Weights of a small self-supervised audio encoder (BEST-RQ): soap at rate 0.0047, 15200 steps.
Rows from block 4, named by matrix and row number. Rows with one number belong to one channel. Each number is 500 + 25 x the weight over its row's rms, rounded and kept within 0 to 999. All counts start at 0. Numbers have three digits each. After the name is the row's rms in percent of the matrix's.
# filt: filter width-3 conv, dilation 16 (model.blocks.4.filt.weight, 192x192x3), inputs 128-159, a 3 kernel for each
# gate: gate width-3 conv, dilation 16 (model.blocks.4.gate.weight, 192x192x3), inputs 128-159, a 3 kernel for each
filt.1 095:473487502499492463450507506494506524535512490491480482519531500504516507491507485466494494520510502481539509481522502468508489521489481505517497472467481515534526471479504488526491568484557519513509482508495507528494482491515485528494488473447509486501553537546534483557488517437544539542
filt.2 088:511510484507521508536468516477516473504474504518532507514502493460483480480503447514504533523533507464498488473491475474500489509517507506492543513533503496491506547480516534511515481535469465533508495487531507483490472501507528479506500472514518495486502479520515497512534514492522495526
filt.3 099:500509565488504518447500497460492514511491475506504515549534555479508468472504510446499509493481539462493484495503488527497535498485517516498489521487461498495516448489467496510539519507469500501468468473518484464486487495533475470486529505509518511531550524503495483460511507450487481479
filt.19 100:506451502542462515500487494485494503550473547490473533520513521506492472496533493453496515480550481565548491453490496505508500526522479538520518478491489471517449531515533515504543497496540494500525515509498449539508477476477477509528546553506447452483510490475497447507489518519526502538
filt.20 102:430493519471477474550459515492509453526485450492501511455505516521480536506522495559502505512504486523533540497513495515545522477507511532478493506470503495526547562491519495504503473490479538515494515502512510473477515505533544525528430497507500463508503492467505489498531503511548490481
filt.21 101:493482512467515486472514495507515500517483471483496530496521525511528477518488538539499527470534498476512504507496511526530510477527508520548460531543511502483535579487484503503488451499550539518472455495486476557464509469541493526537468490508496507514470492493530518473498510494449478470
filt.22 098:517465508543537437485460539503467567486516477507491501529530537529504540524483519500481502475512524494524525506520478508500482496488519528538462528516491512524510514517479503494490522443534511492505506527478519511475506491541461503523535496450479508493511492503492511476493524487477491489
filt.23 103:554532500495498486489526467532480530516535501500527514482493524570511529514521506504540528492522520504487508504504501525519477492520526534580522499514472474441460489478472518519511528504538462512509459441464498515496536474493467460467479503459537504496544511495469482474471505463485499504
filt.24 106:517534529482501511529497485496485523512461478503464525523473542512421498502480480491472478499509530525474505497479495504447524506507474506473512498484490505497507482515498491530530497526506516493470475494492454507524480508484475512538493532494516496530490493497493461494541475496541538546
filt.25 094:530493552508465474496448506474490483494509518473495473540492498510472482485538498466480478493491488484459473528544497523496459493506531452477520524546516473504467506475484507498498469449463480530508482466515449517522514503492512483503502502480456498478482489486525493514550512518475528515
filt.26 099:492488501541474533489476519500500534506482513520503522496469464499497490503474521522518535503508485467490523518512493528460470475431538470500453501491478570491519486513488493488488540535469483502486550488556521500516509513464496468521531524500528490494482516525513516534494495504517494512
filt.27 099:442513452515503527510472517501509504499485468512491488545529532483501522506504491516490532474504473505481538477495464542499491497485497494484528519495527517525461495496502487497500484535505464510487516458532523479489496517449493487456506544510473505451481479491508505522481504521490477475
filt.28 099:478514511457456478481535512518503486498477484477527524466489492521494546481508477480519521505514501506534494500525481461490493530498547471510477463508487492524491479515462467450489519512524531558533501494512481515473440488419492478482551489547541533543509514466546491505468499521494514482
filt.29 109:505505488506490510479466510490474489457405453474464498485550491505498447488452470482472479514460507444472454526499532488509480475522509485473468517427553498526481507506512470527458504508489474529508505454490505498496505482473536534528504559494527477522504494538471501460472472494484492474
filt.30 101:534491472493533497477509469503508489515499458476512454534489518507512466471494531505525522484484531436466495473467486495489472462517467536480509488495514487485515509515519474546517489502525501507532513492550482486515446505461469490501509505523510501455460490493528483515459496477443502531
filt.31 096:503493487533509513496490502483508502505459513526523486470528513513494504504483479459514519464491501508483483518488472468494481524528491532508482481467501509524473456509486445514499498498483496473523490536466530507504514499484483504490476513522456546491547502465508487529525461489521490481
filt.100 095:502515494474516520498523461495504478493530525516525526527491482505488507507500498512505487505515558508492475507481478478487513512519545489528490484480502457485476505520487476517482447528442521516497517477483519500500521511531499489507492515510496479541461516461469487486494457521465500483
filt.101 089:495509474491498491449482471516508540492519525486505482490488493496511492484493485471519467498501468473474455565478540460480487492508462470511484578494546530480544517487521473488483507499473478498466549474526509512488459507491512499512524492497531475514482540509498466505495485496510489490
filt.102 111:527543513507456481506493481508520516501539515497449474489405497527520485518533511486511520500551505513557481497514523534516527509443481519517535529488468513479475506473490538493491481534485494449503490477469520482467474534494532447475496532511532487523526511510524499520520488493531488498
filt.103 101:485491495535524528531517467492502497526549506509532486472506512491474467449527475506498486460488500537534512514495524500472538490507476538493548486481495485488511490499470504495492501498512501516498471490510490509504452479526494499481472490527541528501490525520487529485544491494530524503
filt.104 099:495467485482492512538506459473488487524510467491524498477497509516504524477505450494509446468477522518516479480512495517455492505520509493516523497517501518509487493544495457481474505479525538551494501472529495531544450482535564506504495463458505482481496507547495502480497498467473514496
filt.105 105:532491485492453502461517449496515488427515442470503484469519513528485498503508515499493520559491536483518463484504499477527507529506519522481521563503546440500498468481494491502471478514489553482569511531485501502527493510516532497506472503467492489496498513481518500492457496481512503511
filt.106 099:526459507530512511516491508503465497465493474479485465470501511506504511482484524530501511531483534476518539518486511537517512482492492475518528491489517542540530504540546530485537425466465426529491491498540480508487543508497510447496507504490505481475527511504441493447528481489494463453
filt.107 097:510489514498527545517516475491519491511525510473497515479519511491524489494492499532518533456516509488504478503524499532539532520473479504500496478505513489478482532514518503518525439483483499484454488545494550520518485517529507512481497501520492470511474493490550484471481517488476491517
filt.108 102:525521486493510504479506534496520491485478510498470480503490498466489513505497546496527521485508499483531562498510488500537461519490529491471497546506485582486488492469529506504525506516470470488516511531486503504462491508527465519498475532493481512450464480485521525510483512529519505538
filt.109 095:501527535478510519561425500491528488477489486494475519476476510517498497486465537470497453478499533464499489495512497501530519489529498503520475484497507471519518470515433498511530510488498545452509507513513443508440494504527513532465467491509490488514490567488499504498533540483538533511
filt.110 102:495508540516504533521495532487491466534521513544500474500472475522489519492457493496484489459495490523481523484511509540498556509503499478548520459498522487487520493519515469519521509515480480478441483517467509513550526476528474512490480493473490530464475550501487496495534513545490511494
filt.111 108:491491478511525471447495488484505486420516465547495469458478496547500478488502452502479495468499461481494474520502499494476494492461469472495489506459457516481491522487526507479557509510496450517512498505495510476499470503466525532500465499503487501511476491437534522535503470480489492540
filt.112 099:449485479521535449473474549505479482474527547504500488542556475469516522501485526534476536569469480498505536529504488513493542476530500452539512516466485484507527493506494484499478493504503501479500484493487524499520530518471499493535516486482545523468523505528456493515498546503478516561
filt.130 098:523511531475497503545515463483531525524516494474495490453488513500500508478533451478486481465492507506511454472495465506528472506514498534480483508530481503521456553534500495488524534499537500510470480535525486498510453524463471507485509502537479499549499517546527500527524480463498516471
filt.131 096:408480522474537496484507479486507494541491537504483478506509427524508507522481476485471467491449468484528484494519458459495460496525471446485490474489491525520519513476512503528489544493546563485494492512504562493491456511503505494520512501468468505477518502506531535502441513450493548488
filt.132 096:475542488476455487502497480470484493508491479464488498500532521492545502543514510458538506491514472433469485507504483468481521486500503456501514503513483467490501499513466511509518515500511515532521494457478437475480524516490512491483563511563469485529501478536509459561539498494535495504
filt.133 095:507519517507521495465500524511488454462505493506541488541483549469491479479515493543523525509505488499544527477488506487468535463505545522510475499508527481518521467497522508503558473487466456492499515503543471522484506534465535480545536497559506500499468522488483497516481518528465497511
filt.134 099:479514490507500511452487474491493504463514499493502520462505484496521557500500494510494492490452514483453548480508489405512505543505478485575524455450462488466492506484450485469488495511506561502474517513515514514472531470500459471513516517527481498484521465449562491514480491516517460518
filt.135 099:505510501503498450520516519512550494538490513466522477507495499495527490484484492488516508485468511499518497500476484468462498506505492484482475503474502497468482477503459488494441491499514475562520501453491526502501502512497483475476481476452510522491474487515471496494491490461479473507
filt.136 100:427479510479509512503497542489511541523524478483512510509500501508482515511510481454505505529477481551519499511480464511490507497480500486507449494492485565525503501458485472510479533503517558467494492541519519514544505465450512507522467507513498508502491498535490457497502531511528508534
filt.137 097:461491484523472498523490572517511521484479508487486551525494519492488503498523497534482563539513471492491496534514502507501529503527531511500472510495502499527486493528528498515492484505482487518513507514553517477489506507467511499498512531489520503525502483471472490492475530505512512470
filt.138 096:461516481510531471478551511500512501489534508522511516498484519527477499470461547534526463497515483482510474484496475515514500501532469448454496486504517471534541510467467463512481490472495511477516506494514498548466529533468495487495480492507512503488524512465470514517541463529501512492
filt.139 101:508495525514502451525533513469508494522508497465519461460491482513539494507497509471496471536503535543529533504518479487501475517518515496503510528491485481468500529497506464482527506497507515490514448505447511517537500493479501539488459519498526517510495510520500490487492518470529507512
filt.140 098:527496449505472534502517512513519538449502527478529524482514486507540509518518517501529536500547555520467493509486473487511464500501566503517479514524496534466460534465453504526489543506507525535518545503498517490561458495477520515503494492521515500476470491512544486538508542538485518563
filt.141 096:488507487522472528501489533490470484495484504475504473492494527517489479499497504460504480522496539491508496477482502497515536516467514522528511453475489514501520448518519474500483477490466490462496490520491535473488500491502485514515499485468476512489575515490518444504507514517550480514
filt.142 105:490513476543520502484545529521522538440428492535519527461520482488503452492500487526517534539512538497530500464451462517498497508546552509492509527482556504506481493489482521546532495505479483476491510518466514519521493508518556562531507518437494497529490489521502522505499465495493525517
filt.143 100:515531534532469540470511488516486519516520497529510535487524536511487498506486509536517508534499510517491480468516490476486488470529499505462533536512500486472493509490437530510439507503526476494449466498474503480508522498505481482511511491537448503505521437478496504462512537486450518479
filt.144 098:489487483498463520483483488516500513441509477566479540493505477534516490491484520488503480485497513499514486487518491491511470488479502425467474488503478491526513444515469487472511530483538473534486514446468516506489513471522491469482483465514493499493492479482562497523517492507528457517
filt.145 099:474487507494517496479518472546527473454502541495489485473532457533474485514513539509502502534477480471501532482487507491477515493517476498509492496494505560504494457511505455522517507474437552514495504484496534498523482496509465498500448454431549513537479531492575532507454498481447506468
filt.146 099:487460483509490526517486478495523497496466539481500499509508497490481495539536557514515507491560483521494541505504479527424495474451488520486486521490487516504495510505533508502542482528475492507494463538502522505492538523567506478534459498442508494482505494499504529475542489560490508545
filt.147 104:504493510448494437537485464490502518518501485474524471518509506493497492497470490517501474491514496500496488542489485545548514466514470510519493498558491497509477476525516432495487525495560545484497468533496490528470512462488476511479514521536512525492541491485484505521508521504483511532
filt.148 099:464470499519492528503476522513484497459477512471460522520472497466454470485474458511455469465498497513483448522487534556496537515512494497488471508482487470513460516503480564511525457491524484552486499479535500549473523533519513479519513526518488515518498500521484504527546526522537536536
filt.149 098:539464506512487511517461505500487480539510536501510494525526504514486506522494511502556477465465484494521509532490516502533463512499510519475564496497488492478515481493501508512452450531484527495534504528499446515530522505500508512495500535459546495490458454524491536517498470517498470540
filt.150 100:499530520503455528504546518504485504494473488511494525476445496463476516492468453565504541460503472495523496486526496504491467516474498474501441529516518485478512505500466467462512509488511474498481563539499469509502542496478490447474492529479508517516522497501473534501528509527483527467
filt.151 103:477489481517505495552479518460496519492492524485467547462495483531475519514526485511499522488504425519474512513458486448481539486516534460471538481512484566499485507462493487520498499531492469521485502447491488483490503506490491532494491504457492501505505524471529531483483492536524523480
filt.152 096:488475548521523482484458516497528517491496493508503491461496496529524474515508553511481479521542489546491502537489511448522479528515500493478468496491480508518484497482502464517534471490452504528528487508495529546443523514510487482502490526465467513487478485456414540487492530466472522506
filt.153 096:530515532516527467500523502503496505464482522486466512547515578486490499473474520453508457491470485495541497510502527535532523460474493493500519517508499478499482481490503514528532497508486470484482483500507474501486501512498517516491512517480451503458532496501545500536531508488532504470
filt.154 102:489524439484494488468518517511492530513473510523478474574488486541503502482469560537543452540495567526529521477477492518478495504501496477452481474491513462500499510545484495516477513481496522504511507474507487517482539507484528510510485504508561499460469508515492470475505496468465538502
filt.155 097:502470529503490528504481464520494497491522501513504531533523452508521491490504464488539503480511474468533522506477503529498521482519488508546545508536500473513484498546535495461510493446518513522453481457479538508544519506523515496477507519507500489508448491472497478481485487496470485437
filt.156 100:476482456485489490530506484510497525460511462495502512474465469489500522503506450489515490482486486465511485512497501495507518497484481514527492484531495514474519455513522481512459475547496507498505490496510451469510522531497501527475493517504505474528452528533511533507512556546536459464
filt.157 098:455506484476510469464473493512520512518527479522474470508480477495500520490454499523530483501521524473439465482522497512548536494476513574520517485480499507478519529509535507480525574526552555503504476464473574474531494544527472515513513496484480514495505465506488514530473494514537489506
filt.158 093:536532559537527491523511489489490464502534513475498478522555552488538480514485501447510493464466458484572512520478478496564526481480440443518506521512486500555501454474536500501515484484485464481492488511493448526498529476506489464471493494503466493465488549479501497509550503519529482442
filt.159 096:517482540462471474497511515487485460519484512464507510500486455495513498511504441477483524475547471446528471513488504475533500515529487505500487491519481499468540507498484505498500528490516512507473478459519448495463466473533512533472495503505487516497548554535499504514526488519490478503
filt.160 102:510504498557531516517463518549487507526498506521489494522518497500474478518502523534516514502514514532502485469531470505517485557480497507485524446506495547540487476492470530485532493529480495485474497500475578471474496501547521524533485528484500486563511496526466507506502459544490512501
filt.161 097:466476479506515512517506510449502430508512545467487462529478519504473482514467496500519520492452500456470490523565528514545488463476456491452512519483500524527484569546537520506535507484472492510518526511534497512498516502524548530545507483532482506498510495489502486494522533533513478541
filt.162 096:491458529480512475541485529494490516509525513438475516533488527448486503529497503462479522492444495507461483491501479504477520471502524489475480499471525524559478460481502497482495487535516515528500493511566447493480534518471507479483529502526516467537520499479536538487541502492586496454
filt.163 092:485478453530491477452478473503544508550537509519477495479530459499516516479492470493515506494501509463500495467491472499553506511502505474523480516494507525500493503473486477483503527445536529471528459520497510529529477471456480480496505510518511506533566484528467468511445498495552468534
filt.164 101:478485485485469535500532495497490481478459465516433539485470485494496485505544511578517530510467529498487495528535531464451493555504518480503531508522497518512531485497513488520506505483473538501518493535509465500500503515515517470485512522503557481531528477498492534516490471481506518509
filt.165 099:507532522459496456478464483466503491523481522463507494516543521491505504497461477509486501558523525497533524520509487466555545478469502483462509495486491501495481501456469495458533511525531526460481517540498500499539476471501533525498522508511496528538533547574492497541526534541487524568
filt.166 099:493499471527558491469471467538509562449510476569518522476519513503493509505532512488517492512518501498553474462499478515553491531497489516482531516538508490517522469481475510527493507499471493471513498466507544497515553542506469506480503487468503517496474514515541533523521515513472496504
filt.167 097:496524525506482512503505527491462484521490519488501550502473506462468504519504509478499504510494448492459499516490531454456509490513499492494501487529499460470499486509495498478513459497495529500482501491473475446450513515521505483513484439461503499527489507473455496483570513501498527513
filt.168 101:529476492511473473549505522510491487514521512565520539497544516515486483460528502575533529481519509514532517493504461535477515529542528535487541473495484432491499517499504465509519515498536534509541501508474501523495491523496494538511508485455522501516498490511493511527539509485512505467
gate.1 101:487524495495516553501519517501509512457523534469494493441574465531512512491506492529480548496499472469536489497487502489490500506535482469539529511502509480472507510453519479495523556472534504521482484437463526511488485471479508539493505548521479522489523504486494462499517498487484499491
gate.2 100:489509500543504450488520470518479547513538478521484463508517530503502505490524490509472514498510469457479446490470544479494442554477508509510474466495473487504499469530464483513444463492487500500473457464476487530511528515495465494434521520495506490480507490464525521514470523475475472503
gate.3 101:557485481514486478479485513507486531457492511462476494499530509488503559475464448535511507523458515511521502538500497518480550494503486490476535472515497488488538512478532520518517500489522486512497529488503501519522492457505459546497538531477533506520479471527516486503498505512450458488
gate.19 099:488503481525470503504487515518497494503512477497516526430521499536511553502479460532500547493527481473463459456521481460497442511504562505435494514517457554480533553453519483514530529501526504524497492516522483494499464471520476500468501556507513543522523502541502501513519473513519491534
gate.20 104:516488453495487541482515513484515505457470516491524475517501498493497523457466512513513496527491525460506524510507506483476474520522493493447494493534497516486454495468488512482475505463511509499527531517514516482442481470509525523510520521507535519516517516521506535453489506553471510561
gate.21 093:526474552487459521469504487504498487511532510479502542514545472506514516538498503476508482530508474503460502461519518524517500509547522508486513534529498447498504495491485529491502463507445518542495507464499481511500496476531500525452482544463521496489454485491491461493552527503512526464
gate.22 097:519494527482543539509487514559501508513519548530482530514519556543520550538501511505481480490465526522521519520503514510505549499533503485500560477536541479499529466507506471473543556467509523489481528473503530489524535449517468511520486512512489496489478496529475512487473506490478498490
gate.23 096:457522495447496516531543489498499463492538479501515488509529533479523463487518485517532504493527492473481510504473512483473505476508501468502487514513469517466519472474495492516509486482470527519494520435555489490495484557543512493512517477536498517491467534491493510528503489515508510505
gate.24 104:505547478518490490503527499465511488462446478484485478451540473518562492493460495495501515536506495513492495527467508493488456514547523535430559492493457506503474513462512536483515498487481477449510486474457497491489531490499479527507507560517514504528528502504503501466474493524492526498
gate.25 095:488520546521474515497501483497518524488521501494528488464482460505524496500536471551528509505476490504493490510497502491502490501491523523499497499511511466532516517485504520475521478510498497535480515484483516492513473510488496531492508513506498508511466522507483516483514510519480528449
gate.26 103:505499489530471502510469482517513487474457498528496469545523493494496490480500532511487468486513534495479546474509516531490496497517567500510512481524542467481531472465491540547509507513469487496504476515505475474487509483464494498514499522471509484519512530510537551508543489484496528501
gate.27 106:461503480543493489509511469494496511520515528509528480486477487478517543516515518457493511499515519519491505492491515445511528526508503455489506497526493500496519485478466501494482510502464554472550474496473427507489487480483504514450531529493534518499446510453529539477481548548515502530
gate.28 100:470473469546472511498507459513497512509523479514501498497506504475474458535505493508517495511515475489502482490484502499473502478494467547501529558481523523513520505510529518562523531488510491519498483498489530469492488457517492513484479494493467517513499489533528532529518521495523517506
gate.29 102:509505489519525487512515516490529496493455472490519502507532509519524526488470457518496509499503477476468491524463478535531531517520505530508565456552491504497495515513505528491522503498487563490506479517456485501497480481544495552522541512554512512537504468503497530502494512479484540515
gate.30 102:484490550522468515472499482489511502527519495466484540495548506532517528478500539472486505510517485514474469515524512475487470529522496508542472475505485495495514477478427474504486553516533526513496513518495451489556512500462496509447515531529532509523536507474522496512504527488499511452
gate.31 097:532494556533470525518487529493520487529504489505514502510510515511495483497460471469497512462474467474509475471491494540517492510504492499498495550528518488515479489496521558538525447479502448534457522492465469476475475490539518519481515509478480473480502507509527511489517515514502501492
gate.100 100:451556493469524530461570438519510496525501517499504507471516472532522534516535498513477490508491524496511504497490490463473486510515517488511512504494516525518503474430508470490497541493500555514548518486487545482501465512463491503436520521532505510505513534496497502479530431483537493462
gate.101 094:533500497469423464511502498472528487445511505482482533515545537485509477493512458511469497510482517536480508420498470501504517488486526528492541478496480472512485500536518508527514519507496520472530465490444503475509513488508576545540518567510486437468515515466502497531486472519501496476
gate.102 110:477516481479484533558531543493539500517472528537495511493534519527515526479470521517484529489498476488404502509445529531494511515481535493484470508520524506465507503516489499557535494479489508515482511433512498472500490497506551510542489514537497522489504539502478495501530485516501511520
gate.103 093:512506505547488522522541523530479504513486492511480496513526510497511506512489505526511498488487491513539476489480548501551513497481429524509510458524478445533476477535467450508525528465540552503476526509518499527491498495494448504427562482521487484519487466481527487511489543520519506488
gate.104 098:553579525495498495488514502492480490493553525423504514505505550515524523459465507483525492476505500481518478500471505517481509507506523475521483537531488534435486482492493488490477487489489486479489524450525478471492496465455496465475475488517510509526546487482466505498544506475512492481
gate.105 096:474490491496466502490495525498515508571508530526478484515498510509507497516510496498506484468535464513478498512496516500468495510534517506529513530543491478497520485502525531547495555471521493551509438514477492498501495505473454536460505534495510479529487508483510490517508492490482519482
gate.106 101:537488488502508460520516495515488514530524501499505541547478507481511483513510497492516482530500489480483475502504486511475439508481540533506524533506476456481474517498517515504532487486534466485516483441478447487522521459473512524542492508481528516531553495565467517498532513538516484535
gate.107 102:495484513478513506465504467512516521523496498503501490515533468516523478514495497508501483522543480460492492509498526518514489477481501496502510496510487527523488510479498497520498463479511531508517484479485499527524512459491479509494510537502529509477467482522523480514494509517492483523
gate.108 097:533524532446457530475499500429483467521486486497509476473504520501509513492480499448481487463534505473467491527542481505496491481499488482495475553533499497463512492471520455516519513477519510509520514451520467483476468470497476495516553532526497526492459529487467488501511479482479477516
gate.109 109:462512507514471551476475477504505522503527495501506502515483487520522533498505496486519494506492520487491478522526474482488462514485509538509555476520512470486471498474483498469449496485448535504533468478493537528530473490509463496495483513466548507476460492479520502473510509477481486447
gate.110 096:510504514539465515521523521507536441502498517509476495484553432523536461481541462521498482535504473490487470486498464505515451505512540445494581536505496483512537449479510505517496511489469469505495496474459499476509505493496479482509476519524500498496499520527514510508538480537515502479
gate.111 101:482519501525479513470489487480506501472511470466499471506503505516484509429471469510483509506475512458486496499464458497526469498477417495478508509495491475489503509506494552575538495479506484536505466477507518505478484482462493526473505509488528532530475472479495513540510502520488498504
gate.112 099:509503445525463520549503474499501486519491485474442524475535532468505493508520459523445514503496515487444447529507499450461449487480455505516475494500503496563485484504450524504482456482492495524505486487514486479505467534537494508512522532525531489578483490514506462523489502478484517486
gate.130 097:465545504479521502496473513489485527479506477481473511472464504533464503471438513505491496533475540505456495497525496509464483516532493496500495498493538501516521474498462512467504454497494535479503501471528540477541493476487504490519483505538554506548483540500514498474511494446532495448
gate.131 096:458513536485509513489476457507507519532468523537534509532544514450514479509508488516535513510501470526456493473483495445501512524537538527534493537517519492460518501438519504475494530508511527488475499479499532483493482522518512518454508536480500540503462505488567495462523521483535551465
gate.132 102:449482468460486496472461497508513510502511506567488541489511484531532516473472501496515490535521487491516488505528490495544474514502476507471494496506521505543544476465495504469511515509519527488512509496502524517495477511466484522476481509493565499522526521511465490494504537507516573513
gate.133 100:490491499489461485477503490520522500484520464502526526471562512490505524535510501521501523545529511533488463486504534470528498476495505450483499521506525519535539474482467473536487523507513511536489443552531516505546512496439492520484504520488536549526468495499497519477476513477520532444
gate.134 097:539509484495498503509472485491525492489506526497531494496531466506522507471506520509493498544512490497510482497476534516519497477453508508482533516490521493521481454476520500474503490508506490507487490501481500532512488532518489422490497486486569487496486469515435506473532548545480502508
gate.135 101:517472504469496474528493516492488503518518508501491500508477500541523524466502487500488500497522504478549512520528493499495482526513550477516495510499532469525469453517470507476505520487497501559533483533468506504484479500487471449495480471487549508550451506495505515510489512458505480528
gate.136 101:502527479526461527462522470509514497527492486530490506500467517547492505503458477533503533501458511535462483503484457522525519549463518472491485499499518486524435480503500527464493529498463532488509506532488458518497509473536512544502504479501521514523486526497491517508533516574491530484
gate.137 101:452499520527516511479500521462507491521538535528485498510541500551518546502484498484493516507520472510507492503504507513510466503527501503497516490499508522492478454505526495512488498450491543531555491446495494507495464500484491497498529460452501506473464533479527498507489502520524518487
gate.138 098:427507491496522519510515515495492509515475528535493485464485422506490503479474512535505530517545475527488505522471480473529451515506495496498480517508485507493521497485523478490482524495513528474533463488476505499490481498465450523477480470481571547534517508448487473503466502489514510506
gate.139 102:509524457478475500491530481544488532523558496505485479507479506513558454506504478515507503508516514553492522455503424484550500524500490501493466488560535508477496508524519534508524490481497504470514461478468462475502497509479541537549463478468526479535505520550489492492517547517506524489
gate.140 097:524490496513502537513490489479497539497488478483493499498493502485512507504511446533507553519532541457504527486458514462534469485505514480509527504532513475511476501499513484532500478487469490521500444454531520527533444496509463549482522545495513486543425479467473506476469509522451521497
gate.141 102:469493506542453509462466482517520495476480527511531496499524462504533493485507485524514503487514494501474452497465499491483496538528569497527516499514508506473511516455538507520495474490451498536530479456484525522511518490524531502481483531495503520516539525557473504482509476541498536491
gate.142 097:510543488480525542514507463519529488566433512505455449508463487524473499507505518484505489430520485515460481494506547507500537493485470471522535493510500513499516493500493482508514489470519504514521555462539517501512448526501487468485496478504506491518477475512468541478562492489503487518
gate.143 101:524509441510483528526499503488527513463489500480497478558512502501517540525480462490499511511553493515473486454481504488492497502505521478491521473526513503462476490466487510490501520497516511502516471473516534535553490505460529497509522540513531555511479519546512489532468496521519516533
gate.144 095:531515507512490482495504531473507506468561477504543517496500496520565575504504489519494511513528498481523501518491512469476479553530552509498538561535503487476478511454496546472513474503504485501478538437493494494527488545503523472505499467484488526493473526479495529508485505502510494491
gate.145 092:474517456514461527524503474535486596497495462542470549519495511519486499489497528484522480501534524441541490481447478468505485487482557492497480456520498500497503482516463499475505494495496469487532494456476479489490460543448527494471502517458508518521500504525523475551499492480533489516
gate.146 100:461511500533453523505521492524467516527489515482460510477487516498469480522472492474520481492493516494454461493511542515483513468523453525506527516533509538490552489510497554503505497491515469545523512473518518489492488509444439497415457449498526489539482491455527519495564521514517511463
gate.147 098:509559456479494533478502511511545520511546453509477466483495505542526504490484437501503498454483488513515496472457525444500495495480482458481467527513528536486516508474498518515554475501449478477456510454497506477497442482496516509540478515477507502526445486496506521529496500509532514536
gate.148 096:483486493507477473496526484496519487528498503523510484468525477509512498472507505569491549554521532506497471517507526513488498460533475518530514519488538476516467539462539504497483478470533473484482469473483529505531540529477493467484488521510513516517505498492475511497505470491461511506
gate.149 095:481469440491514493517480475506503516497487457475520508471516434507503501518521455539497532531498513485543434489497487458473454527520538546462504526512494504505531506464514469495521522484539511504538472485536470509537482476474479502491484535513497534528526501525464514544468487486535536503
gate.150 102:488490512493426512475504523519484502476515504532480539471482480550515533485536503521483514509549484503472490482523469472481490527501518488524530481546511468496499510523521527531503493481525506489517477461494488501501482478483502534495529515478512502485455480489523479521505468520439528506
gate.151 105:475527502490500513437496489494521536485545501468515534514495496532524511511483463459478500552512520512499454445515519502497507483488496527511518484488487532479495475482495497510498525487524512495532483510514504491518498485493494504446469538534522495512469482482506522499461492536502504476
gate.152 100:477491522502514518444505513514528482534486531493474525535460499532498510487485457496518484517508502521483532499513523528461513531524525453508485508516493509455495483486482475500492554450490512488458480481486470480456504492528508486486522509471489513515525514517499486513482484553482490509
gate.153 096:503496478492521509486509498483520527515524519509493494512501546542518497494467496490516483526546522464551518538483529506522489532514491463487486531540494464481537505452506464495501539481513470495543476491549519522540509499472514478501532551528492513500541535463511537498494517470536529526
gate.154 104:547475489505467521521494469517511517563506485491513507504511510502512524523472451485489483490528505517500464488511506484516512510458495502464524510528479488484468480502491506503522482512467501485511537523495482491485471461505471556535470522519494502535464501489485524498526503522515523551
gate.155 098:485523520565526507440507516511514513486511479501557506519551489491493542483482467497499516483471497503519513497507463450498506502509490516447530484497503504499509471460453468494462526479511502485509518479509536496490487483498485538494547524533481536522554488495519503496516534531518508476
gate.156 100:523531534489509501514457527487507478497490507512497497496523456514475508512486499452496454534535507448513465502517488507508494522549477450438489509497504479488487464443501503503475505503497490512494512504483453490480506528461486524453471518509536515532478500485500511485547497502523510479
gate.157 095:511501462538478475523494533510455486483473481506513507487466464535523517512490505522546492478560509482498472489495504473478450509491509520502496517492549485476502485513499476526499486488502493494572471449521438485509487493477475502499511489494538498500434517520498515573518509526463498569
gate.158 104:464485481527494503471484521498486505505489516489489456502539531532495523518512483468517466499508507500489488433503477514529492489504486515480481494534486553506496482474493503521485548468517521516504500493527523516531462480459474496504521551494515499506536466552545510494497478516506480489
gate.159 098:523470476557448487530496475532487494523521503474530531496529480568520511495512488454526521510524512512504489480468520496553489507503506525510521480515494504462485432466497487501493517498536501551519459480505518518497475485506500501467502536505528519504514484532517492511513517511504476542
gate.160 105:479480540489462515518506532514490510483495502494509515524492505533503539513460493455492476533467474511484462470591490516477493526505528520505484509480521489466492480515463523466519487469521533508480482474469512519544506484438509486527526509510509495502497482444543482522521525540534472515
gate.161 093:461510486487481473479445482486527447475517484473527425540488505488528460515536476500510508497513494477504495495465526509535515472579449526473525511509492539492512546470528517539509483484491532544526543523546491533476483496501542521520504490541495509520526523522486530514499494508520466535
gate.162 105:528495482486518529513501474502500485525536520525501554528498528534513537479475460522486516505520550528538514479492506520532542511531512488483478482527493506527474495441433517482477519534514519500499478485505530526554474492504496497503508503525506507541449506509548531506474516554522566552
gate.163 104:500465461509446503540489498532516503481491532499495490436505471493509492483477530541525566498477509478496510500529526464521487479497496531498514516533532500482490517507514512492484511494514519526518486486515517503522445504493492493475508526507511486546464502430500488481495498457442494506
gate.164 109:479499476510496503455528492502468493474497483534495520509486482490526490454486459512508528489480497427467468491507487463506475515493501467500512486519473443457447519499512514476511495486502511494544477446467499473480513490473484540499532515508533492530501531511453525486482511512440515479
gate.165 107:544484470487511487463544480497514513503449480525506510453536493561532531520462481504530501515569508515523531528489523505493488506523489469505495522513491471484481497456492481514486534484519507514496528505493528504526507500499497558502525513480531553530483510524488456498459496527477530479
gate.166 092:497506540522449496550509524448549457501539500482521480493516523519511511472520507492496520499495497551538491514460546532537539509552485521492497513513468505547487497519491517581532499523523541484528512518504496496483478508484527520510526461517515529508499519478475513486500535476543475526
gate.167 105:522515465476459522492515486504507512499500515517528543480531512535485531518520482471519475530521522487540477492481466485546521510555539455475514528501508522495514460461479497533516485491534502501512530477492472504450483480503490510465515512489527533516515500497539542539551501548508498521
gate.168 102:524507499505469493504493532493507522468494483499501483495522532501520454458538524463500512515553533442505524508477510484523510449501509497495467542569509518513514480495457485509534490477510502537528518469492528496494515507504491544528497515502513478504495520496462516487497488479500479505